config.toml
image_size = 48
crop_scale_min = 0.8
activation = "relu"
batch_size = 128
weight_decay = 0.04
Rows from block 2, named by matrix and row number. Each number is 128 + 32 x the weight over the matrix's rms, rounded and kept within 0 to 255. All counts start at 0. Numbers have three digits each.
# fc1: squeeze-excite reduce (model.blocks.2.se.fc1.weight, 18x144), inputs 96-143
fc1.0:098094145110075079145132112160102099101095139084119116116130123123155140127130097133105125131142133114127117101153097152112125157135125110146124
fc1.1:120132127118136121126124115126135106133112121139130129135132122133122102134128113126124111137126117116139140113125134126137128126110129138117143
fc1.2:118111170141112131131104111114103135103124121107106122135124157116142081141114124124127125099128135110130131114114143111137118104130128131110116
fc1.3:122148142144135123094145155132127170084087123141161109103126143112145120132099119123086146110137175159096136152137148119078129120127063114127113
fc1.4:098124139120112090119096123156055098132128110159123113117145121144148125131143149129108111129155117113122122172109153127116117133150138135141123
fc1.5:154106093125101157123110104117146134101119153139093119101136093113134130098119104116073105144088144085109109146099118106128142121119152136149147
fc1.6:136108101108175074119108118119175147093165122168169086163145110107086145159118100125090115147188202099121132162097086131151146136155056197094088
fc1.7:160188076138149176026179254069072139101124127255225173123255168100000072133186125095022019120134213043009214100211011110000150255152222144158105
fc1.8:067185184155247101125220097137022232152038141019216137119202188242121185234129134199195149165189255022000037045209156137000157090203074208216134
fc1.9:122134166108123126106128134088104122127108109114132141124129136122145158109151112131094111122116111146134140151147134129120126106103112109071132
fc1.10:126119145113120123137123102135117115123156117082146127158124119094137102106103123119068135121087098120085121138101158137135118101133114141132139
fc1.11:130080093135129130135128136104172136133132110088153073113160128073131094198123089152119164114088202131108115146098117140142143148145139178112104
fc1.12:109116081122102113081121088141109124078162143159124090097141138122102108098108098130041155110139115093092134121090135154118152128142121120126135
fc1.13:107118098153133106144120127136107098150136118140104109154151128129120094087124122130112124134137112122134086103150118136134076126135130120091114
fc1.14:121144137123139127114132127135128126136108121146127126121122119122124122120129122156120118122125129123128128148128135101133118122131137126107137
fc1.15:118136147121164090126130117143119165129118125103121088142120119130122135116137111109141127135100119087153136106140130126086119156131106125106096
fc1.16:139122124127128120119135123117124110118136132133135121138135115131138132121143136114128133125116120115137129126124101132157129124118126132111125
fc1.17:142107114134125150124137138121117103106075100145100116110092088142107129053113128117094122109071062092118098084152135128133094142112099039127098